A small spectrogram enhancement model, trained from scratch.
Model: log mel input, widths [64, 128, 256].
Training: adamw at rate 0.0028, 7600 steps.
Data: trained on simulated sounds of rotating machines with and without faults, 39062 training examples, 49.8 epochs.
Rows from block 5 of a small spectrogram enhancement model, named by matrix and row number. Rows with one number belong to one channel. Each number is 128 + 32 x the weight over its row's rms, rounded and kept within 0 to 255. All counts start at 0. Numbers have three digits each. After the name is the row's rms in percent of the matrix's.
After each channel's rows are labels from the 100 clips, of 14848, where the channel reaches its highest value: "band" is the frequency band that holds the peak. Only what is clearly more common there than usual is listed. The data: simulated sounds of rotating machines with and without faults.
# convs1: first pointwise conv (model.mid.1.convs.1.weight, 256x256x1x1), inputs 0-85
# convs3: second pointwise conv (model.mid.1.convs.3.weight, 256x256x1x1, transposed), outputs 0-85

convs1.91 100:122110093132135114095159175172160114205141103124136093079118094140063129086175123139116120143088094146100110102115113143123059114123129121169147109081109084142102101123159156099103094195097179160174141146082142114096189148180141112118122102122161185139134164
convs3.91 271:151136119172132116163116141083139141090151081096120135134177175143101125085177137105147136102074132125094085096109076110106160091087138096162114128145158076141090103072087094095144181108177166156087082108104118086151113094158070100099083096082164177114128116
band: 4000 to 8000 Hz; 500 to 1000 Hz

convs1.46 130:137131111115127077137109160199134104138123120152132126170128136153051124165121130113124126120117125106115170132129076162127156206094145162131126103116153107144161146167103126145144145104105128089090112092210069152148133127183108142136145090096089132155120185
convs3.46 172:134128098125117115159130061078163188119102128123160178120122131177121097092155136098147166127109162167105155080096144120127173124114119121122093153145199063168122083100093127119169129036080155189097114143159203117129091065110145118073122092122164124085109105
band: 1000 to 2000 Hz; 500 to 1000 Hz

convs1.0 106:161113147108163116095100112153119172126123081146121124090067124087111142097181144134113134130125158119147163086123136131143168084103169122164119150096159103118154088166124136125146140119215105070120126131225126179110139180212166123127130147143112096127134146
convs3.0 131:128142143113158134109125170178090088141149112134107093147133127062135173166098125142129092130160087093160103166191105139129085130151130154131147107087042159084115179162159134141080132209149092051168129107115062134116146179144111128197125151112111126172153155
band: 250 to 500 Hz

convs1.188 092:122076078118109118077170214119145166147123083140096119085078130148134139115114130061127127118129138137145123141140154136210163106167164155115107119015078136169141071255158139097160144132115126120140121113144138098155135178120130133127128150104142090129126127
convs3.188 179:126047109138079161178100143132157134123161107130124147128170164170108053098163110134004169110095161133141103100100131112109207121115137068160112127182163186128110080132088112093138187129171166172115118142131176105138154115140116131127121114127150164093099134
band: 500 to 1000 Hz

convs1.8 088:101170097145125132133143190121139100100113174129104201074067200121137129125112139060122099142097128135171107157125108117140135108165113099127057175130148083107137097086128126096128131176196143121091140137131153116127127162223101142141138112202121086126128150
convs3.8 153:135167132110152105106145115119138074082073140128169142112094089139184179196094159106202121153146115148112109142136134107147049151120103134079127168121133134173144148148175147189158069104088103102122115134119122154119069120090123092113115098106127100165184077
band: 2000 to 4000 Hz

convs1.217 087:117190163142127131126149075138129087092087221115141173127027114136104134161038161089123118131112106121169131122119061069100139144107193166139092109096093108152146153110173122120151147138162131130055175088131139086131099152189116142127110121168117150144128128
convs3.217 161:171146151149148156133103097085148212064138100113125144183148157141079115112189113101092136108083121113102136109077112104082141093093102113160130123113170143142118108074091079103165165075147171159104088100155133085153122087155099061109090091109152156108077136
band: 2000 to 4000 Hz

convs1.134 095:148081100132087089169122125143127184148101198156102142194143195168105126134085156087118125134137161124135144129121106110226122177120097131154136117155105122131116144095173127171096122127153084139064143095074124044195156115131140117127124119089082089168136120
convs3.134 025:116116086120103153114132080148126128094085159130122110134162108100193117135132149135084132129126125117096148125106117115089210120104121132088128121082107133078177129106119159108120141098157181098073117122135129138121121107151161146168133154083117105121103105
band: 0 to 250 Hz

convs1.108 107:095147163152112071107111157165126171101153140152080115177146127138093125113185154110117140150131131168156179106084071120150139154081083128090170152140082071150123124126073091154147107123090131108046158164136117099144129170141151102103121149081102124162134188
convs3.108 107:109162118160118073152157075115159092185100130100137143070122081151132126108102132138172170126164157155105088108170152145151169133112132114095106156161155065149117073135103163125150103077114123163100127139153160121129151097087184168052137096161133066087126100
band: 2000 to 4000 Hz

convs1.40 072:119186097145129101169081176215108122160130100092119132213090119125113110177107159160095137122080152120107168053203156105177152167053122134169133122091165076114168110150113181173130137151123114094124127093154077160166113147175135091126146083116095103150134183
convs3.40 030:138200176158174134097133164149117094131142130123083102158129123114106164134073117124123112130125119090141118168155128151129020134119125161149139123141086150124113157153160125160118130180127084079139149115113076132147175148144098143188139177133123122174153164
band: 2000 to 4000 Hz; 500 to 1000 Hz

convs1.102 102:082078136127099092121103107189135186111127188153117131187150135128101125145125191089110120136119125107118180133168088081163135148109131133112122130139112091137125159063165143137122160128103106120077170153105110144156191135094133186116126132145111087143143148
convs3.102 010:142144089116157134129140080096123089107136161127114109136192118118190104156127112118104128130126135134104173102113131157124166130111140188123133121098109142118129127157113130131132154094137160087112154138128141151082121101116175148189144184124116103150144115
band: 0 to 250 Hz

convs1.81 110:143109087117092173093130128129153132119115122124153161159139112135104115139180161127107113112123108139134113164120143115106133123172134158106088090156092126160169110115163093162157000131103139141077171139108122136149115187212184071149141132118150183077125145
convs3.81 014:119150122130081083152105167117126041123038093115162140036093105115134156132231140131150143137131146165116178130120104132050161135125230092109121160123134109148125154177166111145204168117146126156104109129123091120109075106124032163215120120114118124115115083
band: 500 to 1000 Hz

convs1.177 109:122068087126139122119100196150138054200111139121113150087125128168140141171133112100136111130086130137135091145050118117114119126186113126114130117181143095163168110162138097121120157136130126129096174113146142111130071200080120183105144164120149103105119188
convs3.177 140:142233132142196085111164098096116089109095108113117104128110097105145209145110111095226096127140116120089122132189116135140024118101139180103148134067123074141100130108137113171140085114086112115110109097132083128122098113116125115111113122100127087168148111
band: 250 to 500 Hz

convs1.215 091:146100150123116138126146181181136155147131235186147115132172099150087126099143158098131144122103113132134143112145124127152190132084126113135146114151124171124181150162208146049123147104104083142084175127152111155127096123126149102142131121138111107157128136
convs3.215 015:136185114146153118095129232138126126041086128125123140199073114123189179125131179103126115135053117160115049128111127131115028136111201079126131130121119135164175167112141111202167133023142102122128125127119136126131119122119089073143121120094132112170148086
band: 0 to 250 Hz

convs1.21 086:129107141143125084107155137113148085153127143149141152078085148138126136138115125122125126136134115166218084143144163164081137103183108120112160156163131072141140101149136131105138129198114132167049114140110148176076140170101120112086135177100165113092126166
convs3.21 154:166144113127151164127090135126086211117124115157083086169132181105084118102179150094143086099100091082138123136150114124095134069125120124192152082094141074107123121049117119107107144104119143123147118070162093113151139130184109086132088128072125169116073175
band: 4000 to 8000 Hz

convs1.140 115:138095115142113069151076120120124210121128174131074132196157185173092119099123132102107125169149149128157165140089106143230130170120100135136141143135095145135104171092119085194114113117132084120061107115125113058159141157160153079144124106108086117192131105
convs3.140 105:151162070112144118118133102073133152092139103122129115152169147117157134133161108094121121136097117117081161101114087123128107111087112119138130125079152138120131147079116082140134149111135158125091076106137115141115066088137116107227092127067130110169106099
band: 0 to 250 Hz; 250 to 500 Hz

convs1.32 077:122119150128144110135075121160109148131138082051100120156111073135124122201107199155140152136101131098136138000148129081155185122113121084187130138109133071142141179116156119137165142151137101083143123140169103134137134116150151155115149069124081111180132137
convs3.32 030:139212037123164098132150137165134172255135150117111128112137092123109102061092111108110146132160175182139158126172213181174184136120148161130129140144116113131113116150119132166135127130117085120140192166128151136100179131113178146111175192134122101129137114
band: 0 to 250 Hz

convs1.210 094:092149088123167128118137210132134093105102129157096151113081162121160126124125158074152124148134124183186127110096138128145178122133164145102169194185168139099142119107104157101132107128162121136092156133139153099130123186144098164126119145150092096161139164
convs3.210 148:093081115118063148154124116140164151142142128147138157085175136164140059081134133178031178120111172144116131082092137135138213138132181130129097122204152155128147094156094123094140162108162159159104150166117195122125146116122140162129141125173146146099120123
band: 2000 to 4000 Hz

convs1.180 102:152112076106134100095164140194131059101118157117127130139085093176150143110110218110129129137108124131176127133103165116106118094150120111151076100146109159162215192084130086125123074113107116122081187126189108137127088192123077163100129165156130122119126158
convs3.180 111:111091134095051177130102165146119205114101133160145150106138148123125068070147160176054129115100110145158045115099143116123193130156157070152099097137133090108149136087106112097122159090153136132139127131152163123135116157148117131104128093120141184080111141
band: 500 to 1000 Hz; 1000 to 2000 Hz

convs1.184 112:148153093123113123111150138194125072096136146116121116158099068158154137113152196121121137143112140115178138123098159093093104097143081111172057091144083161157202178070111087143125039104104118120072178117199125138124093179114090157099137160158142142107125147
convs3.184 014:165098155152126090133145110114127067024125096121122111132091120139103181177101116084168123133121132092103128156133122109097000130094077162114136138111131140137066115164157103149139065126132116112106112115120109122125131122126089107097118116110123109147150129
band: 1000 to 2000 Hz; 500 to 1000 Hz

convs1.155 118:102161124131069115128120134125128174141154162143081090142095146150110127066115177134128161124124124108153123097138105000115228052114195106169142146063137190123118110175123104066126143139119140123108148168186123102165154171134087118121115119069145122113132167
convs3.155 069:170055095122130133148105157165133186168130160128122124146077146127052072108119111139084134123123175187165186154080149162119167144139084079145115144129141115129136137100160156124118114133129093138160146145104144130131133140132131137147161210106115146087101141
band: 0 to 250 Hz

convs1.233 095:145086111113164075136108080147110177135094069116158152060032107099151124133058142111104087123133147135140143162111143158137159113132101141191113143143158051088188106126136137120104196121223150115095109137142129108144156178133173125136149142100131084106135134
convs3.233 139:141108142135120150142116080098171218083128111139144162140149149172113092086172114103087151113083141135105167092084122097110162108107112117143118132129193114159122088094086088103175151054120171178098110123172185096151113070137119095085108075123175154097095131
band: 250 to 500 Hz

convs1.6 092:136174156128131107141145169149128095107137136162091112150124035154097127136180180110111128143099147114177168137143142091110116085107112108156115102155091161094194117093097085111112082113090138129102174131215135066116068200136111143121141119142135191143134135
convs3.6 013:117156173122145137106119107130119196148095162131136132178097144125110109116189141146118084124104110117157167132122121139134099122150169178142126126102121078130127167128121049144128144072099137143253132112132154126163116154132135086157113123138135154137111176
band: 1000 to 2000 Hz

convs1.227 120:131099093140143164118115089125137086091163134102141152045155145182207132172157084153129111135127123158120084091069157095152148100109108081129105138149137066143097156073139051173147084179151133130125117114166131130134149108117142178095148127088172167091122156
convs3.227 134:099095172133056162137128166153114061129159131143088094092176147117151093106108140159136116118122101067133033125124092091139189125145147119145123094191092162083138125123131141083084144221167122105127147137090082140149204158166113171146145151136127158124152175
band: 2000 to 4000 Hz; 1000 to 2000 Hz

convs1.232 103:100171124138139068106130169236130133170135121154101120103086077112138150144120163124128128116098160152154163133145170136179170087129149093148105153081135077142139093194158133126142148132097079101100128144172104129147053162167143104119135154121130093095123184
convs3.232 069:122106164118117156122120077137132195135125165137140145149086131124106051096158100133073132117133126152174192136095147127125199125160099140128126123115162136124145100120111111105129134057061143172179132139166205130161140147124170129119137125184122141080078158
band: 500 to 1000 Hz

convs1.214 084:142095147124109135125152179180130147147131252179152110142170104151082127100132154094134140124100119132137148113144120119155193128092127123136145112134104173132180148169199141051117145099103078145078173124157108155130090124124148113141133123135109104161127136
convs3.214 006:114052118100094145173137092119122096207169099136121105088199156125068065127115094156129140125156135097145201120159124131144220128142058197137127118153143132103051033149123153040090119179124108121136138121125106134111138138140154172118146141164120141085128175
band: 0 to 250 Hz

convs1.106 081:127064060111142068116162128167132167102144185156137115172106157148141123106148193061136131135139115159135135164138097049135161104087147151137160119190141147121148158064080119140114115129118124126085146099126102197165164120091094180112128154181080057123130123
convs3.106 021:160111124165126093141126199123101003126158104117071085143117156113111157137119122095113109130121105092164107149117101128118094124121119094167152109145094136104110159114137124130111148190201104108106116102090055129127118120155094124136113159066129115164148154
band: 1000 to 2000 Hz; 500 to 1000 Hz

convs1.99 104:109115127109112106111159103184121181141108161158173162160121132132141114140088210092136104102140120137124142146205134034113163132116135127174091129183149157104159126081147174104087139154094169110095113139129124181162187119075140221096130149175127080129128130
convs3.99 035:112149077138146188117137118096124000101112145129123123149174127106141118163143083131089125128097124137122169131097108143116118130121114090124120122085081171117136129138136178154127150136099131116117132149131105148128135115126124155204143144152108133133136113
band: 4000 to 8000 Hz

convs1.168 097:117082079151104104131134145094131082125163148069120114136137063154111125125136130077127140150097129081148129206122168110089050096184137127147071121104120134137128168175140174109124198160096174167133113114151125137159094122133159078157150105149139119098136149
convs3.168 039:123095145122118143139103158097129219133153114131143160162165197142128114051189137145097128123098119142147121108091108129122236121140143072168120122115155082132147150078098093086137188110173160160135114113129143112135108124162090099083092088148142211106109166
band: 500 to 1000 Hz

convs1.72 087:132119079144112154136137087149136176166103079158086108077161098106132134181139129142124122136111115122109119095101137127201212151102183088155050124147140152129196150136213164111114130092118104168110127162170095131107098151121115171146124118135113106169129164
convs3.72 008:137241056120125164129137144161119105054117090159088093163089165109009115162098121137116105124094107118138109129126109092135096128136039111170123129082138123131103121095141140162122098109103111106145081080110095126173020147153066118100114068074108166113102154
band: 250 to 500 Hz; 500 to 1000 Hz

convs1.133 075:146117168120121116091159121160123119126111167150120078196082165100094136129109175090133154125131159129139098158120140072100127122111143145164070179137083151077157134105093149139087122106155087141085156109094143178206164140054062144088126155131137110070130131
convs3.133 015:133198161099182153067108124129123232080140124131121119169120141077100144142149127120117098116116088096130179126165107125102052119126129209145136114059152128112139166124120096090114128128129156126154107084141115118136102131154117095174090133112127140151100158
band: 4000 to 8000 Hz

convs1.86 106:138120098135146180092125139146134128117134137129161133148147085117117107109210162091117112115134130129138105172116151099141133083190111152068055099142116120123171116089115091127126018134087143153093168130136130109156122221209185080149127153118153167067115130
convs3.86 031:076124141135076146119129152182131079093123059134129126079091104085143054067095139120069124126146114107140042130182127135100173123159245174098133130150123124141148127114102111123143134056146125135128135126128143129128091173125126148093141112165126139128134110
band: 500 to 1000 Hz

convs1.13 095:106042095157115177097088149173137093115122218156096097202138141144151129109158225153107132135089133117115141160112154053144152097090114139148114127093113168122176123096054108100110163098192158135096158093158088134163102144139174151139131103219099146153127148
convs3.13 162:177096166132157154119106129144125132098144139124116119205098138117069101159154058087081118125130148140160220160080130115093089112125076149141156141108123202119119108145144120122124125139114121126155120137123142131154142147147118110167131165133119139125084156
band: 500 to 1000 Hz

convs1.225 122:102134076128151104102084172227120122150147137141091139136102116151089132114132142106111123119131144123165172140130126083174152102156178136150090175098118080133153114154123118181147151117115105111115155132165095122150076187187111152116113123122121126118125170
convs3.225 120:136100146119119127126122051106147196127111170130165178138061120159107077106149103099099145129132150188146206131086164131125170130147089147112122141106165103165136116103114124135168122056006137179152130142167219127147123111107158114104133117166129121091096130
band: 2000 to 4000 Hz

convs1.52 105:152144133101105188121140170134129101166165149106167103166123129133177097102162124098102115121124103111104109098149122170113139194135153117157054090110120095158135142119165121161125166203114099090224058153102142145112114090117167145120178135174132086135125134
convs3.52 008:138067165130119104147122187167121048112110092129117112028080136141063129166151131117173132130242134111130066138151144124122125131114126044121132124143143099142107096141129109109123087182137066125154133113136127131140120132132094098014125095114128128124113136
band: 250 to 500 Hz

convs1.11 113:130023054139122153137123247133117102137149161124104134092111177127088133116095117092131136140082143116123117139075068134164112121159153137147165187159173066101130144147094173085115166142206134128169137110105134095150120143134134089135128120155138094128135139
convs3.11 224:088073096130071154159118164139123162165190106136113127105183172132129096081138160181062150106103133114136093096127116137127207118134167085166112094159131118096122120121091140074096183148199151137118146135104117108109160134150119174130135133131144169083131147
band: 2000 to 4000 Hz

convs1.191 093:146139166127158082119146121167133123147129073180135146121139067114111122161185192120138135114109117137171123139146118144110143120162129137155124125174152149127180157141143088112146005136100118105071176147159170168108087167137121169110118142086135156114138149
convs3.191 010:124117147144134106108117188134133145140094127130137144103105127144153149097160136119127123136106161180146129120092126155205204134140190071113121138197150115151131216128129070145159143103185117168132168176105153120148067117122081106106128118123141172152149135
band: 1000 to 2000 Hz

convs1.131 092:147121148135089116139144119176128149141108175172116141203142172132073130157061185089139127133123166120120142136158108082185127171096116145148105119158126111118123137070166153168090116118130076124087140086081129099205172113100113152093113139079112097139127128
convs3.131 007:144090123120144082162121131068136145209209109125137142139156152149058155143121135132170141121180130123130182119126125117166061127149124138173132133153164138125114119140128156091097117211069143141165102105135136116123130115122126091121105120118138120123138149
band: 4000 to 8000 Hz

convs1.150 108:133111170157160099113131112170133103112158159189106140179109148113057100127134175151139101133152127115098148148123092136103176138135069147085138142179117120134159177120129118148151140080129105074114129140169103111173107125134157178098114143072158139123090134
convs3.150 184:104152115128108090130162056102174136153099159113184185093103077156147133133102152131163170155156160172098125102142169160161140152124141164078102179162154079171142112153119166151159090079086123160094141162142172141115113090077171156090151103166141078101142082
band: 2000 to 4000 Hz

convs1.77 110:138167085142142138154150097140134162137133111136092106083167102125151139146112153133129126131105123114119150118109134116210190137137192107154053097132130151121207142087187147122113132109119117152080136139177087136127102140160132150121120142146102109182129159
convs3.77 028:183141126156138080141119172162119119124115120119093095117082127108135149105123127077180106125133142112146081166145139128103045123127115110153130136122113118117080119106150120124121101134156083112157144111122109131142154139154107118118140154085130108137139164
band: 500 to 1000 Hz; 250 to 500 Hz

convs1.152 127:101140130123059122121112116129131158156151174137096092118103134147141124070142178131120153120126101115151115090142109016109224059128183115156149135053138191136116121181173096044114138139117150147104144168184132103166154170103088143129123115060176124108126162
convs3.152 031:091187123124118113089165095102137130082131105125157154120129101135182204171142145109138152140148106101100112079120119086130086116113143142081130133141098140140145134172103094174155129110137153130086102140142151128091095115098149119114109074160139103149154059
band: 0 to 250 Hz; 500 to 1000 Hz

convs1.110 099:119080109102099110112157103189113153116103195167172143167102149135140111135116225076133123107143134135123144147175129030103170134107139117168109136182154150077192140091146143117075110171121138104083121105126110170166171120072106226095141155191107073113133132
convs3.110 038:131047170086101073150100119169124255171156108138116118123087146136088111073112140125169129118161118091121133127164151111123163110153131176126136133166161089123120141115129105086109089142145114124149127093130124098141126142139121122070132140095138119086110161
band: 1000 to 2000 Hz

convs1.136 118:066165149111148102105113119135148149131133130157142190158138160174103139206091176142093105132150175128136167112149078150159141155074117202181140111153131062110132134112124106144115101113084098118080099100097126146176164129099121170073137172067089103159137100
convs3.136 132:157075134108135098181125074114146197220223167120145147159110138169061122135139106119132185119189147141169241132128161140106172131162058148133144124147141124118097101147110172093105126158095123168150111120161159112124157135115200123117151160144130074078096145
band: 1000 to 2000 Hz

convs1.14 094:140176146121134110141148163133129083100133138171097111147129035161102122140179166107118127147098147112180167134142138090107115099116100106160122091167096163093190130082102094123104087109089139140104166134201141059101072186132101150116142116142143197137128133
convs3.14 006:109148207124137141111111106114131208147112143129154148135095144135120078093177132145113117122121122142155164122104129142133138120153141162125122132110151103142150164121104099130144166080102143176160137134139168120171106136111146105125113099155138153119103168
band: 500 to 1000 Hz

convs1.199 098:128083104126121065113128104167122232086168127150098103187092155140164137117169206050119141148148157118154129059140121102113143147114188082205140143100124155135120135120147143142123149149121097112107101142128120134173181158117080108130138175160098072125136137
convs3.199 020:113088084116110112075104118095128255135148115118129118141103207110094082114122148151105117126112101081151156112115099112055177121175150141130116118141122086107150197108113118110104113084203089104122113109151161113118013136130215139156133159099144140098114124
band: 250 to 500 Hz

convs1.163 068:141136142134131108151133142080127138054121169105129160116152131165131127100149128156108138140126141080148132146170121120109054101181177124168118147176107119082102107117110203167102187170107159128128134098154137162125098041144144089122105110211095149149136074
convs3.163 036:148147142148131121150118101073137067008163057121126137077156144140120051142140111130121135124089114088090062112097096107102078123094111136112108134182170170168114081145116109199158128086099179134086098119120118115130113085090099138143099072073126125116132069
band: 250 to 500 Hz

convs1.25 091:135088112148123101110167166099166081150102105140152132069121112123104142104088085117140118124119077146191067155171094119065110121158129123092203138126154120150119112118128146105141130176135148195102153151110199128090134161127065112098077145054175152093134154
convs3.25 133:161150090112161160123090132137083233135124122153082084181128176100086118101165139099139082104109090083150127141157123135102132088135117123192146087084131079098128129057124128111098140113111133110160130072155089121139149141176121091141110139069119159121082183
band: 4000 to 8000 Hz

convs1.244 109:112146087156141086130141146111127132095173123147125093108144160158097121128102181210140152118177138104116168129107174153100209149055131144205056104057153123122087170100133161129109137061120169152124086110116098148122117101175128154155135111135114180137118140
convs3.244 009:126097113107094141131114116165122120100115117125129117089213119129171133173118155150141125127148135104100142132123140102115105120084189092113127133160082139092139103173123169086088113086206187084100135130128132133117183129150124154117130128105132142124145104
band: 0 to 250 Hz

convs1.41 083:137168084113148131142112198151106133134132102113131135170126208129155127148071164120125135146142184117133161090145200130185121185119186164123135143125167157120162110112130141168160163096150132102098093036117080117159122159200146117145135123053078086193131179
convs3.41 120:098108131111056144140132101118145145109057130144161168081154123150158105110134183163164145131106124148077050088123135105136186137116178131108095133174153055155146119109103132124152125062110152144085128149140167122121115102112131126082125086142149147092136082
band: 250 to 500 Hz

convs1.147 114:118128145121061120121103119133133169154145182134100087117094140145138125073128168135124153119126104118161117098133117007103225043129182100164142134063131199134124122188149092033116130145116144133102141168176122087170153167107088137130119108064172125106126164
convs3.147 013:107166114124133107106139068090130138105143086127148145132158105131215189176149149116140155138188108104096119111139128101126048122119147145079135124128077146127127138163113076162149144114146160116075107128151143127101103117109146093115108098143131098150156066
band: 0 to 250 Hz; 500 to 1000 Hz